Weights of a small image classifier.
Data: trained on gratings and oriented noise at many angles and scales, 395000 training examples, 7.1 epochs.
Rows from block 10 of a small image classifier, named by matrix and row number. Rows with one number belong to one channel. Each number is 500 + 50 x the weight over its row's rms, rounded and kept within 0 to 999. All counts start at 0. Numbers have three digits each.
After each channel's rows are labels from the 100 images, of 14848, where the channel reaches its highest value: "top examples" is what is common among them. Only what is clearly more common there than usual is listed. The data: gratings and oriented noise at many angles and scales. In brackets: how many of the 100.
# convs0: first 3x3 conv, stride 2 (model.blocks.10.convs.0.weight, 240x128x3x3, standardized in use, each kernel summed), inputs 0-127
# convs1: second 3x3 conv (model.blocks.10.convs.1.weight, 240x240x3x3, standardized in use, transposed, each kernel summed), outputs 0-119

convs0.202:499473536470571518498490560419578483526464470465532475506624514508552523509479536475474477429519481538514527482429511569487571467492563313465454460580504517498516536563399502462433526520526554440501452498631480657465457525450438497467482437513516506514492477483478583467508464539525445526466406447503461459507627525525583478452560513460537435477464446471515573575499502508487613496529
convs1.202:536517428492457577422460443488525503545578455541497555571507623557485475520399458524500425484531509466575542527501459549524595517481525552502497499512508498540474462477408556530553748486446517550476546492440400469563535463459513504391542467556479483531508535530565436493483417558582458440585546519426426558523483468536406458519487532488479447472508484443541563
top examples: noisy (93); low contrast (61)

convs0.199:536561507441463462487499481450586512433462440546500373510522566479480474612630502466509360543523578564400434555440588516554529434520480444437481554593488518434480490512402422526485481565508524416514478498532504570484476494483467560492471500491435445505468457468408436492503502499514448506458457490491493463509597505480536463481448550497470438470465493397438610541476469477516422529541
convs1.199:477423515535488496492453501509478547582584420563553489456648540568503532494623489527507464582508537444556542492502466510496545462507532559545636526528566506485456597476446474512463392436567485512545590431584453513581536462477457447521508558585438539473519511486583450503567351524607514510528558540439453413410509498543462473512464518445485543497543448425464602
top examples: coloured (97); sawtooth grating (68)

convs0.150:473464544428528519526609555511472572413519492473438580551514521513511414502497469545493481458542444602557481521484484546563573516326487458553458562426479505516475477585528498469423482577496527456510412439519498557428509564419541500483518408531571507483504400458555550500472412484485453498443495554557517420512518445511535482499483475451533414545487521484634528465396497446514497538468
convs1.150:567488542496592475493471440475533492541480589449443551512545534491511574511538606509473464483602363567466464459456505569435519377506495507523526620514496458468452516534490479569490555534551468545476463398496554530535463507497474630514474484579517440509532550518483491490485538536492537552527447507526610545525557475508525350539521488492463552400475495548543463
top examples: stripes at 135 degrees (82); coloured (80); dashes (47); scale: very fine (45)

convs0.23:418434543380538508489451514527591519464470485487461537499511548436499472469554424456496478469521480433486454538450570483558488485466505430464595476501543444478436528494446452547451523554496560536442381447563502548401437501539472504459437474514434566478550471559488560410468536444437551560464498496510413499547526455472579555561410442595517537459614589455520566432553497494468556531445
convs1.23:534490486536529556481562455455459488475516477527481504533555500516599536657530476468564603552449558397552603434516469524438509636487535540566496449482508496559482490458462487545421533527433461546473495479456512513505472495510490491483536467479517498482452480504626477480604555540486587529465531620499488587560561572538509435480576465497516412429490458526535507
top examples: dashes (61); stripes at 105 degrees (53); medium (45)

convs0.67:534453490527215558586467510501533510448398450533485540541495513539500519488524482537523482362461513546450474571515443562539481508533418465515525563537528476521498482490503525510443469531505521510522436520480486444490491489548535393493450624500581494576420461457580463539452507510540518503539494469535462491536528553488469516535472471567438536432471527417489520510510577508581459475537
convs1.67:482572451516518617515513531509349471526451550466518482491478481497510563483467501417537534530473517518519477489552502445514480496507513439533477490469450522373477345488445504493491542522499522491522529512510630513505490504484518488525511487502514484522518453517507419484583491391514337524413494531532494402443500508470525522423489491516546511518538506620507508
top examples: coloured (88); fine (79); sine grating (52); angle: stripes at 45 degrees (25)

convs0.117:424531493420517525437399498478474505403471543448500486520560527536492538465493437549475487522513507516563436478542580574584564523574487440466564484487549572555473495521505511516493444563430519455444467512465467516503442523464502487676534425487538527534497526460500548483487515514528417544490480445492410498507438423380509502427409349572502473510468561547553473417396530476475536567478
convs1.117:505516584550525467526568526503518512498546451567507468537535542591498498393531394484546446528490451493499557604487450498560526501583545470528513525459462540532507539514515511460410514480500427461523558488490592451546430473559541527515510565484466479485512521456601465470584535533468551473481482543529432566553368647514463480503512478523487523532477459560501506
top examples: stripes at 75 degrees (73); dashes (58); fine (53)

convs0.233:444469581423457465581544440498516500467559536478536527458449552458489501466526450466515503474521517500442435693506549509495576499506513431512499472500427428474501496537499439510426475510499500537509569517555483527392440505520623389519421452504462475468540462473563526448438544522478445495478483539539442532413594528527551615516482510502574459455500576460535493475594426470535487494369
convs1.233:576439505402486452537539507512561544536534491432491526493533494579476577530503545523542556448539474588536471529484528543404485415424501515512585542543497572449508511587460450496638538514656500531497481417545528470499540555510529526560526538489548413558461515527265555510421456495518500497580515454449577444460529402540508523560441413510426494526493549545500511
top examples: dashes (49); very fine (47); stripes at 45 degrees (30)

convs0.221:567455590371560578502493519455502445491420516531531497533533576502487507451584538353463492475489545524438470506403545458480507497467484351478558466563454496516492548518434396475418501480519579486508530440561479597450510485541420577506495423486400533480514443457465516451518533483505455475465491527543494459464616480507568508486501473503541485418525585442599543485520462570521501454486
convs1.221:553522537575507487447530552466558572552541502579429529526553622621513477464524382536571414518520455497522541606548465541520560493539580586501597553498560593513471539556472531514496587478457501571502609517456442446578477473522547494481568541559498473492434535472595475503546463564532527489556496494501473612524431643604399528519490467559470509485472518464524486
top examples: stripes at 75 degrees (88); dashes (49); fine (46)

convs0.124:455524567499429477529506505473495502466488480498587553582484553587425542584482465520541491417484562514558462521564551562543462500497469495545522535452543485432495432434467477528396478611482364549538519562557521490521600499434521448493526566494392527480538536532634470465448414549477463477479516534484479411582479506516440505461494519505556436521456586497481511412461507474466488629569
convs1.124:582558477483503639534592469479507583610419579583549482472566434421513574456503482476555415500458460546490483573552561578485496478444494508520475535480502506461480510456516547508511390538580507610575480484488583505536450487545637605529521566514586612515617515511395504501556563498511523554567541526467479556594525460508466490540503549511447491480577565638488535
top examples: dashes (74); very fine (51)

convs0.10:393512500469440523608518524535441504476501537524520572579558556496461403488463424556557462515564498490558444596431448452552553430463506456549476571525461482441426536498502451501463530581486586538505503483504467541402380515458474532459537437517531477455505497440551534476489408423523470503397555520505403458535510407467439450488510484433532416481456567545483459447425586462441528536493
convs1.10:532505477442540483540531477561476527442449511461517524508552430487486583479441535534542504446480457549491558500450443529507494250525521499547468532484453522530459453413518470476637492429521449441484496481446526444460558548599515509592485510497507416475414507484459452494467535504483539494420350482481515492538483461509454536443366484490443516595444450558573509
top examples: stripes at 45 degrees (51); dashes (44); coarse (41)

convs0.50:490486450402437596553510478423420503519443539457526566520510548453480488470496472480480509503494596511497413506464536456513560421458542457533454586538498544506548570535529363516428485519510550493494530455515534532496538488472500554627517417472494500575493563433489474482520517421507442449426450508618550506434568421425535529445457485459570420490458620545520524405443482545535473521418
convs1.50:524461583526532480513495564531526539514510546491504532509542437517431492272507470529479326456511445503445441590487488464531518277613509465500588601502472499464529543528527505502472482473530493488521467536551530397536472468514505580536493544562489468493440550487508522573463512542491497513573457446568501518525424562466482499546396504531522615540499558519480504
top examples: stripes at 150 degrees (89); very fine (43); dashes (38)

convs0.175:528492509451463429626562479495508481420459468529536582561438434514510579486424499495539435460538466507498380518514505509485506498412469531606516541483485436517566540491520490482478489572411570501485481497523613540421533491358538450450479467521435526521533508473609561423486550525515444461491526551506381468451478436471549548506465534476509455536508510480517500342511536546481486432409
convs1.175:424483454552459488559456505470538511556520481437536492522554446313472562604553539519502545477466505505424451471577569474509523468504453465436514500489468498499475523510512487434470465555486518458505554498563543481420614480459491482562466481459537458519498555522466579535475553525450530452440427476549493473568642514375548463455451499442506533496485531475469506
top examples: stripes at 45 degrees (84); very fine (44); dashes (36)

convs0.106:529438479483527520486518557415563467445422465496502525566578446508539487560419538483484525416460467553504492481500564488409553472391555430432502500494546542553464498519421460460412492537457498541537476557620584514436550527431435491482437446585517544553463567467503658488491471510504388519476449476454504452527551552482622503498508504458525454549484461531494561474476483517404583561529
convs1.106:579496447439484522444474486500501536456493481578522571502516579532526506515659481447472460535551516456602536536514461525533630541517529498517491509493517516553532421468482556527547627508517497517524533553456456461560524478503528464421554446439524525572566500666528623496523520586566528445553521516433479553490499481539446456565486550519432489495505509465533547
top examples: low contrast (86); noisy (72); very fine (48); square grating (37)

convs0.87:505456494381576627464422532428550440457426505510479519507529527499461493447513470431444402432523493481524475458462550461499449509543510437427513401518462548595451481490426481473495474509524588505492432475562506585464432482444425527526522404544418501484561541485537544476544565567582526496523478486555433451542528447471519519513335456535424449562510529439510536447556506517467563526448
convs1.87:470516518518467463456489525470543491568539500572428498513510566559555470532553404469558436549476513505499480549582525529473523619507473500496555443547560620548528568518502486557486528575455517526468590509476498479515473520465559508441565524547467523518528521527553481417491529533466501513531517595545485563525469628509476531539622495484525450501560578525532531
top examples: stripes at 90 degrees (88); dashes (48); very fine (48)

convs0.57:491440454486478535484477568399540473440412463466494501548587456525541548544457515499457481394475469555490515472493542511459522522459521424483541479532610509591540578529456499479403497547494480531562466553622544529413514511485486453462449494552582513473495500444538658481488478465507381489468468457485480437492582582543592529489460458477492424551417475469474555479510532555494631527561
convs1.57:515542457446498491413473450474470498351513462531519533486437507535544506494548489364473466526550516464557561490501497508533578527517561476491451501437502513591504319502471529529496674436474485483527544512456378451519521443511556479454534425482554488552556499572546586505534490583510492468465468494493475580477491483522436457529473501517485485511512463415516518
top examples: noisy (99); low contrast (97); fine (49); sine grating (43)

convs0.115:436469528409470417552600607487450570456507431512438571477512527392497494530489489449581505482487580520507528514447511497581515438439522476565466542491553496511490580525438498530490501550487516548497469426539543470429500588446574462383462474566447475554543505523528531481414537429512474546470404530505556561566475428449602550550432431492541485463435473486505562407471517424491413518527
convs1.115:508474525494575516518529464442540510502430443351537507564494376447415510598476560537541511559531561492469530420504471533479544441456549496474511488473455467524419537526579493526629528507479417573427387468529515628553550504526465495491513480465514518523612461533445474533483526544570530548475440517499560469527580448450538455514571479566487524542556473499479449
top examples: coloured (75); dashes (59); stripes at 120 degrees (53)

convs0.176:472428541449563496441473564444437553490504560486504561567560582495533422464476512452468519426507497555547439460500504600561520419432490373473479488401423613507455513582560405499452449523525503448458512444615474573548527541444454464505496482463520581490505484456521515446527484474560433476524486519559491482499514457468544515500487506459550423483428587535515629471387491440473489559482
convs1.176:559469502425531541502512527507509548522477541556472538512588576526531578335595525507472330521557421490544571513476510554527529479567497550575582606476538527499494542492516524484504585497533498561528543472491538455448496487541543611521530499498504493525558551547448487487516521505548560545469502505463623601506436539468429427544470515482432571440499494548519524
top examples: stripes at 150 degrees (63); dashes (39); stripes at 135 degrees (36)

convs0.222:531490563436377578486449548498463473459511458582486541585536559533426420538533456507505396508533483484538420608517512488533530456464427437468506558474472468453428558483434419559454480539552530492510514465445486435463431480435477487531460570529468604440507471462539500445538510369486510528431514513568406399565467411450494508525407480488462465471479553490540535522492573580480539545456
convs1.222:515562475547562547550549498468401545496453469509543501545549432539531554439480491515529476492489450449514574520455440512546511312539578501573473540486444442521477473433486497459570509440458448403529554482535550516488522465555450494600497503511555473533483466454603455540619519482501544495461377461516450545550464588543448477462423461528550536564458431538486501
top examples: fine (59); dashes (48); stripes at 150 degrees (37)

convs0.52:515503575398507515527557520462476526528490509418500605549554573420433420422510420491481522462597491515465489561451495512512648453381574509572486502528447539502508545553483464473486496518542577565463451438532517554395436515542575487492451455548557472526489446407513593427480481486477452496476490534561432465514559502531553565490463462483469502492466530526593568406517467432497559485423
convs1.52:551427543534562432537444477453548456532445463337465579472555436523530543505491562534506512475506490466473495427494503557442554402521518514523575568480491459531445545505530462540572578471492489502510446481549512509500582465495418513550478486456516412489365526475521415561489509479504555451464451453545473493510445512545527384484442527530444570553431512446583358
top examples: stripes at 135 degrees (61); dashes (56)

convs0.236:425507577478591450525531519463491489503521529477461526518471524428531460489538459501448440474527594544538500564481534535483485489434483430518555478456473475459540531497471435517394532562538481483497477426559450597408478512526492486523452480499420615429452371441590477420513504474477486484462432470536489553535498482482530560504399430569544464478497594510594540388529468455534554649440
convs1.236:550497572559481474506568488456566454561514554493499487524505476633524495461504485489507506518573386471410448429436560543500514527418506624504541492567495444412529538534549484508483493498553497559493601379515588517537478478577438503503475494539495519546494538478504486452466489516532529508537454531552479537499457480507512469569432517563508421402408472582552479
top examples: stripes at 15 degrees (80); very fine (65); dashes (42)

convs0.214:447528592433515542576546474406522537478481463545528483480575557455552520477501542448459560523575589520480466531489544534511613477525525388497556500551403506495467511508431397481416550536551602461487470516548394640471416495540476523502555413481471436541481388458480519509479525446527441442479483471519439520448586484478568505470528497447551451449458504478545513422534443478509526479415
convs1.214:551504529549516542502563552552547553561561560571472561555557627588487487515493438556577475514501465553484464536522489521516552448496543615520607499506540616459496514506505452518517571491538479583529567507475477435560555511548611508463561567544457453501525574471540494469455504543514452496557511517535495543536449558680481622512464423589509469517468505529544526
top examples: stripes at 75 degrees (87); very fine (60); dashes (49)

convs0.143:412528505472516513414484511531470464486377583546540434542497528585499537566472594453467480529495617554502390486398571547519503505520440470422528549455544567577454523546442523549533437489485466533521519557486494550455525532490476479498567435519444493509478451449475535446538440512549361504508590453493463454476464482437504496429446359492451448481435551506480528405443568500504514540561
convs1.143:536499561566506519468547562577519496505483487585468503525537573586522480426557499568544462515493513501522598553498425492553550547566530485550569510407515566541489480455485494480429514480464479513517551547482510494513457471602573505463540541417516525496535472466668546437634557541503549498420522568491468567536406500553460516488481532519508449470499419472513510
top examples: stripes at 90 degrees (50); medium (45); dashes (41)

convs0.155:512444540484502390595570524467425688458504436483509527542516452430504461446459531489503559490593499504530531462453472454499537498499559504591470583516512475541461562533391450483439522582550509492503467456527532589435416525434514473437516499487505531537501444440526517437471515378543451513424492545550491423499495398415552508464421499508496460510492577527503520405415554482529520530491
convs1.155:469466557532529478542505499452544435509494550470492556484507358527471499461488519485446444496503546395408464378481533439507508402530484496497498511553470570505520547515568511364477524497540495476498509484547513430505625472546485467503477486535508472469485517472538496475512535530488544444476412472530518487497490457444507499531371510382549541513534529498510440
top examples: stripes at 150 degrees (49); very fine (47); dashes (45)

convs0.8:501489506535511592489511545512539462512399517457462551582493481505479432484509537454418387502543559434469475482406552429496431503374487522425501503456508497574463534491403422500429495494568537557478473477521485547428484513456414462371467520565516540487481421510553492475569493521548487476445548497550487457584477456508487506550416353503405511507483479461517581466549587519517600554500
convs1.8:497517538541562505520480475424505463524536472493470525507479471568579485512552492487550486520450482414485556466466496482460524599470539479525516474552502494557464530536508492510404501502427469475451515500489509525541501472532469482493484488486515489474471464445598525473612511551410529531427541525514491556515442594537482409459506511450514476504480462459528403
top examples: stripes at 90 degrees (66); fine (59); dashes (36)

convs0.187:403485608437505442554567507440514579473486520482538643511543490480477508392480478477532520425560505494533506497535540526486567461376604453483444490468472526480494509527544503524466467584477527557421515396490486525468543512449541459522427466490553459536456438449510518492375502485510467451463439526543462590551532469503560604539512480492576516489435603561520548399506418468463439526446
convs1.187:574456531420583525484405540459522447516565493425437598466533480520529570531506534476477392497442451480439458423489606510447540483576506463541591502505506552437490597562594483562485553510564518482486495486545498519443602519505465509458489450506479458533438537513376534514359485513499473528522505542553553521476424529529564420528499534479474557574490592507552408
top examples: very fine (78); coloured (77); stripes at 30 degrees (42); angle: stripes at 135 degrees (27)

convs0.14:374507462495516511447427537494516408410432512492539452527526516554458522467474518437454387480445505498498464537422527488543469559492528482519496548590590547500472555525457544577519398471483460499535506464534527537411522523431472532535513499553392589532518518450530536460528553484509413552443535456491473508551508418347437456473359465570428530520512557468511494475458566585452526513547
convs1.14:441537505540474501506554481522535522514525448550547357490490567465492457342517443545503492523457562444501577520467475415540502571495438546528499438438407513573474500539483496424380467467476491500487497562497514465499383439493451453503492503466515596464440474464596530538590535539489544514451525491475462538542506485445498513481467475454538483483482469487393523
top examples: stripes at 0 degrees (65); fine (50); stripes at 165 degrees (32)

convs0.72:482480513490506480571606485473412592468517483474520591573545443470481511505389500557573547494563465550536489508503527470512520500411511503547483534458504465489488552526501448425413521585507547542527498545524599565370464616416529483465501410543475520498534491431524529508527421476513369509426501486522475425467520512509610513529487497464530436538490511555542484341428528501489507553426
convs1.72:515457535474551428544446496476538515525513531434512543443546431478536549513620596474444482505508457486514526429550519485495576347513476438504569572448486498496476556545569498449488472562486534501468513530528564503463579506494485532571484504423451387516454549542470594502495528475447545466477414479453588479495634527553546456475424533457407563423508543493524416
top examples: stripes at 150 degrees (54)

convs0.84:499575607436526526509513550457428495505514474520475507510504541495492503526533408539514465473566493607568438569439516558523502496441440488389523549454484485502514517543502360452500492554554511500512449505496497539447540573460593522455423466489509419563543402464470508399514438420463476532532435498587428494495546539454593566466473458441533396407469468544536595426472529450551450540473
convs1.84:555515573549588476474524496484476554514522533459493553516552549506514592416541563475525411517548395481487546417457515526472539427525556537515602601508548454535461530477525504487547540500466466531484523507546591517576510483512513619527505513551539391530534500476541500501578488536571529570536500487515527580501555526475491410548480520562439581454439471529553448
top examples: stripes at 135 degrees (87); dashes (58); fine (41)

convs0.195:536447575375580430534545518477449591455465556522590554514545516486500509504503589408499555486580519466540445467431545523499562498496573465499490506513522557526416534606488484506484482533578515484508475469574525620456528519413479516457531511474474516575508451506483592397464535486567451491540475487565468524471517396416588509510428477496540456475474530563512600417409434440473500553457
convs1.195:540455540455535481506426547496530437515493533474459607499538426566524559459536551482416371513490520399473468404445562467484517469573514527524523472486511566443538581473581513478519500487495516496524510484541483449439592486547514569460523490478477495485497554517467497462393541553527535480528481492501552489494443478448541462554442579375514549552511555486599487
top examples: stripes at 150 degrees (76); very fine (62); dashes (38)

convs0.40:447495592495512479547526567516577485408527472496423538517570478408534564469412515456549476470501524537488532499552459526551506524430494556620489477504443475535485487532416498472489488500523526492512446437528492580410446578472535493392558456547406514520569430480572551513528510579549519455529590571452501459578505475541507541494420505475404443528458498492557480353550499461411530464398
convs1.40:511436443500490488510451465475555475535525509440528521504527475391513546631538545538516594535480534560453438536648525512392517531454435464466512521469440577530425520536474477569493509576579488527479438478520531507478541507398457497483527485429442467547489552539472578477442538553518477429558497485492500457522691508463595426485626417448453499537530589532458469
top examples: very fine (51); stripes at 120 degrees (44); dashes (42)

convs0.171:456476526447410504518521576562498512430478470463472550573489493534483395533410453469483525513478538526470456561465504479563525541378469490544504553487556472509405561521438492562488410461462533510538466400433526405368495520471511526400480441544459464479558465448479552429534464483508409531408541525509462413495478388478529530529443412470537506433512562515583562428450583521511520492477
convs1.171:528540459524564502547483438514424520452461474395510483523509382310518554506490564546481472498491493472494591546466436519480472361550534429527441566408428435520444476443494500508561470457429470468465321475489540576413473503547442562501490432529529508525469466499589468492557573536493522503388440509533511537567476543549497379509551487526520487483528435538467489
top examples: stripes at 135 degrees (62); medium (52); dashes (45)

convs0.164:488499503491371461604529594459548534455465512534474556491566582452533465544542558462536492446517577501484547475482469487521490447396523428537475556470435563569441497485401488466453530562555545453456442424526529495455455526464508486409464440590524507654543494506509482491451498514566553468495538568471492506620484409471550539520513445502488493453463505442529572414549532418442405515534
convs1.164:435472524597523491492480521427509500538414494412486482578496392436467533578513496512565543552367515417442517452555476515496496452468410524486487497614510489571421446540519481488499557566392457519472482487515502499512546432468470499548500511479463481536460464514592473451562471521446524431525461549528499514490602548422486441478580459474490492524533464498502479
top examples: dashes (55); stripes at 45 degrees (40); stripes at 120 degrees (25)

convs0.74:414499594454539493537464528495469488452517507441539530575574532458421516442462564492522579329433583544519485543510543481525540473451523495534504480435488557533465463530490564434544499519443472572451444530538503483456470493441505414504561458480436483539558489496511526509475539489536482509533502572464448556568511495503526543472438439533484500558509518523500509250533451491381415515508
convs1.74:553449490327486527530505498488477495629524493553487542543530543578550525511593478483514513540515566530587552523526557540434589617454480504517567471459539530553509529525508484540538573554574541475446545523490503485437485522479583457546489450381498524603498484566324515510487486497493470501495566540420548504506480508526509599512561521487404487492503601529526528
top examples: very fine (64); stripes at 90 degrees (49); dashes (39)

convs0.73:448517487498474529457569514471452516457538511478513538552529484525452384426460422484480560461487495581503453570538540574543498544361497471497526517508519565529455484543504496560470476502472497511476418507467536512439580572460533523587449410560478525536456453430486555467421452465508394479441466507555469422592502384382551541492426467507504517546502554472605499434366529468470544509430
convs1.73:528518558547578448541493434464546470516485518464518478529513541510491470467514455507508477508513341500452509590500463572517504393537506514481552587546435411496485537557514501557456538508501454494453450506524538526575387444508424539559461531568487427485497543517527465573517544480463522498535448521551451543545449583568495426490478508606534601462418504492487464
top examples: dashes (56); stripes at 75 degrees (38); stripes at 60 degrees (30)

convs0.131:443538638450652504539520552482482443530522466458539516499567545424502482512438492511556503499487565491605452529458509531588532456454546446464545526484448468499433574586460430527540563521491481474471425506528489637501496529498441562440502503465422532485585559590478561426557458485460495502527494453466462458506436447470461498497464472496484474450523559648526549440431514403486561548500
convs1.131:532428440442462532504437490460475525546533501602471507579534488444518607484521479590466458529524437487599539508482513582533446478495480540580477533449527525474526487334512507532437433476534482511564518502473611484507459478549519596472510548544439514525569556536411407434508578503500568498520443540414495501522510503490464477580532531470416503475489517656536507
top examples: coloured (79); dashes (40); stripes at 0 degrees (37)

convs0.209:423543532489418570546467602537497399515447471542488530537559546464522422502466523418521456440554596495528425576470490490520457459395439458601504530537445517529437529543430474505509461481503497496595471435512417479413537446486548552462477525573458475580532471471507556490542496439544441534519532520560457443537577400450488472465445426546453484502460539461535525433388630473493494470469
convs1.209:470529487526542516559503448500463553503471485421517451563558461341440537570480510528563547502462516548479568635554408548489477369543500501541477576425431526557416443430489501518569549424514463444480333557546519447490529460498498517565528541533482503539512468477578461546546544523499483486472502482513450594552561545543451456507507407529557518511566493531444559
top examples: coloured (76); stripes at 60 degrees (61); fine (55); kind: dashes (38)

convs0.104:445528522481568330504556557538481525469522521527480477553523499529512492518501570462399503485622598544527438544417485571478525494530510493518462492527518509502485476515431532515498502544494421517416482570550481568468458571475578428408552561541425573497496362477565511418462493535588435564539432543515543475558529457432516527457424430512418446473449492509513529462471487421484458560543
convs1.104:578427529486491530534454467469550423563559503445531561515548431569556517573485578498495521569509510415510467445473520505452506544358523570490470414512518477479498526499551497476557525492451510532492474472501483552546555494529452471447508491458495516521588490493512504427492486539529501492569553506468508480475485386543540413520444608461453427406560492471599456
top examples: stripes at 15 degrees (62); very fine (49); stripes at 30 degrees (37)

convs0.36:540428464471500523460533537481512525428471509469458488555548451499526471560361558481521536510481510592506482519536596490485524473438547489421523495457552530559453480629496470477477480534427497561499496634526626482441559595488486541448488465535435523591502540517450571521477437495532419562451505506434544412476511532425629436480489462449499498601462492433457547446443465505419534529462
convs1.36:533556443386483587466466475527493533452505498583496525532453577565526499475718511519497482500526500499630574527522501561525531539514499465509478503538500515545548467484431562530524489483517578510524498530479489470558501502463490556441549448440446512465681497636437636492583599583552532474544562522407545456516537492562505473511477542485499519495519560487518517
top examples: coloured (85); very coarse (68); dashes (53)

convs0.55:494451527471557524482490538432561457524465495484541484538592479493542535468477535468464492416475471509543517485449483582448527499482568339471455449594552498501505527517380508444395516513527545464496477502651506636473507526443456519471471457528529501477488487478490595453480454545513444533488416456507463446473677568534550490450517502452528424441458492499509537591517543502471604488528
convs1.55:550508429485445566383439445494499486529562457543504568506476603569490488541456462484450443505542500467589547519499472556511564540486533536486491506510510493558476429482407585510542741469428541526470546488442381457537539450447513450410561456530513473560525516531573468476477443554558449462563559519429450581500475460542405462535485529491495448480497484425542541
top examples: noisy (98); low contrast (82); sine grating (37)

convs0.34:499538496432618513440537473466478463500448494460503489543481560433516499437588490398418498536547532555490407571485598490467562509542489395470507403581448561509504492493455470501483500549528509478489516507529506558453506456484473503601541393567452517454472466425468539477482581509548409525525393510566461499494587502448560556499371475511447448535497478453558522516503381459495522564400
convs1.34:522505587499473453477555499500596526557549504546552477523496535647551429491508406470554502507550440490483439579485541529523535554458502546479563481562564467544547573530575482494497501488532502529473576505476508470535419535535511457496493557575534511519495490495506479525486490495528497490576560517530470552510406589561498549542426535636509502450458555501496521
top examples: stripes at 75 degrees (55); dashes (51); very fine (50)

convs0.128:379486503445621446522583551525492518425469490536502526566493514490533479533492567447479443525548571522525412524459558588539485486483474445447492557517520472578451546512343511507496462571454464525480440525546512618463494526449526450427540486565382536441492456481474558374509476586573438570499526505466512388523538498434522469520424472502480436502475527538526543454518564437493479550527
convs1.128:596473484471502524444429465545506458531488474521507584479508512563599551623571600549514514567530544481530571459503554537467563618449520528558512454438568505531492547470477498541509553501479510521489516460451509567522530524541539519420513481505493554510568405492550469419497541529563546542511593568426558547498511438496524439551522561407462425419537448502537536
top examples: dashes (58); medium (43); stripes at 105 degrees (27)

convs0.0:475469477490501482499452564358517489481477453460515533521606483481555530523465530516446501289496454498503523421485464538465552480489546406501518460518532543566519553515456534470421556538491502524499440507624497560471515477504501452457457476547566495453496475437533649482490492452508372458496443465479513464498573562563545503507486486461508436540422462483507564524507495533489654518581
convs1.0:558497465434476489416480454511503482447529442531511541526475534510510505495356491468506474516550513455557554496479517537535593521488556536489465494484529496568492427473461525526515787443486452503517507504415406461537504446482522495435525451494508504600548560533507489502465492563539481463513499504436442599526479470521469466541476515515435475487515488444523518
top examples: low contrast (99); noisy (95); very fine (65); sine grating (44)

convs0.119:513486601350514534526454493454508445456513522500490488480483644453444536487595513418498442458526571488516450548481558458533539473463524425515525460540425487500460562545412447502469470519445545498522500474587460547448445475485488574524552465489384502477570457465492547430521554543510465491512464504513410497462578489547512488448374392527444426512425552461554581482576441525462488513419
convs1.119:474501480574490475519497536446525538590502515554467504527529566593502517524542391489593441514471538527474484571592539541471523594555486535481553489507548604544486564504517479549515585496474523527485591487534442463489516507454575438457585525531497480528490550518504459446480499520514467516549544532561467563563502613533461578531589460535532522536557532505546507
top examples: stripes at 90 degrees (89); very fine (51); dashes (44)

convs0.148:523432478527347573563462508499486449460363482467463557525519531442488528457537506551544441330433502583494510532492476555498442534503488500512500519574536443537491542512506511493446466513533513465531488468530479509448468509530521432500402621517552457526425439440554505525458521543540521468526499489562390480505641569520477481517487460574449527416442527502505547451496628500568462453533
convs1.148:528568452557546596442467512476333480491478557489542503479454478509511561491515474393492488530526519495540500498570498500526529506489535426543556515438496512448458323511456530524513599512513556511486539506555573512530507482463539509550564451566522513530456421555561393510564418302527308513401510540571519508429499499476495515526481507512564529515546503574514504
top examples: fine (79); sine grating (45)

convs0.103:431522509449465462467491520480472515421451522515515515529557561515463473437567520484510459480535489436561480440466519459482489527505482522442549546472514570539466459447497472496463499567502554542498485502580518549456422494374462471474517462525434608568537453490533572489524619440523510508456444479567397535567419334405514557545390499612465484530556533419557533416515545549430506548503
convs1.103:461524515521496464488515513432592446556496490551468498530488539526524457501538439459572419532462493472456492469526525470514484580522500467482530444587482571572551557522517483469456509544454469463500601513487523467575547475493512542489511500542502518487500483517554505470588505556419553528552457567566473521515477629493498499508540512445559470505521571539531533
top examples: stripes at 90 degrees (87); coloured (78); dashes (43)

convs0.60:544527510388523497473593548420501507492526439436569549535500525433524447476493374493506483494539452521541469565542517540540534387445516433528479436518479511499476565502505400458429489549492505466428517517567510568494520461462640520520498352466559508437525429486510503411522467462478475538487440591550492481453584519503582613542476479442550462566501571514563492525499444432476574498448
convs1.60:570468501479611503506467484499545517539484501451486522515530552554495585460467546504483383540531422563470474469436542575487516409567482523480594566511481460430511598529511519595545587534526479518506528494541539514520498502510512639544513536544500396520549569500422451572408496493526518562588509530537527510517501511496557425545492556528478626500383555531587496
top examples: stripes at 135 degrees (93); very fine (51); dashes (41)

convs0.7:485498470383441545509521474421508497503422524487511511458493546479544513475584490509522518539543578568435449473505568506488529455516506435491515520506463527507515533544517415524441477518514594465484526484539529542553523517503479570624471391475532391560510580440445458448494516397528479424405465519573498444407577456456535576469550440454602394546446562527520529464458424494505481510368
convs1.7:531429595561521468490558559562550533526525537519503499511531501506454463316510420519502381487503432518466445636503481504620551275618477483504583601495488513467550546585534504530457525499538446535523444530517517428548445499547501492596493502547488499457452511497525492553430450506526482435529470499554480454468402573545459504512431465598480630538499549511434513
top examples: very fine (73); stripes at 75 degrees (49); stripes at 60 degrees (48)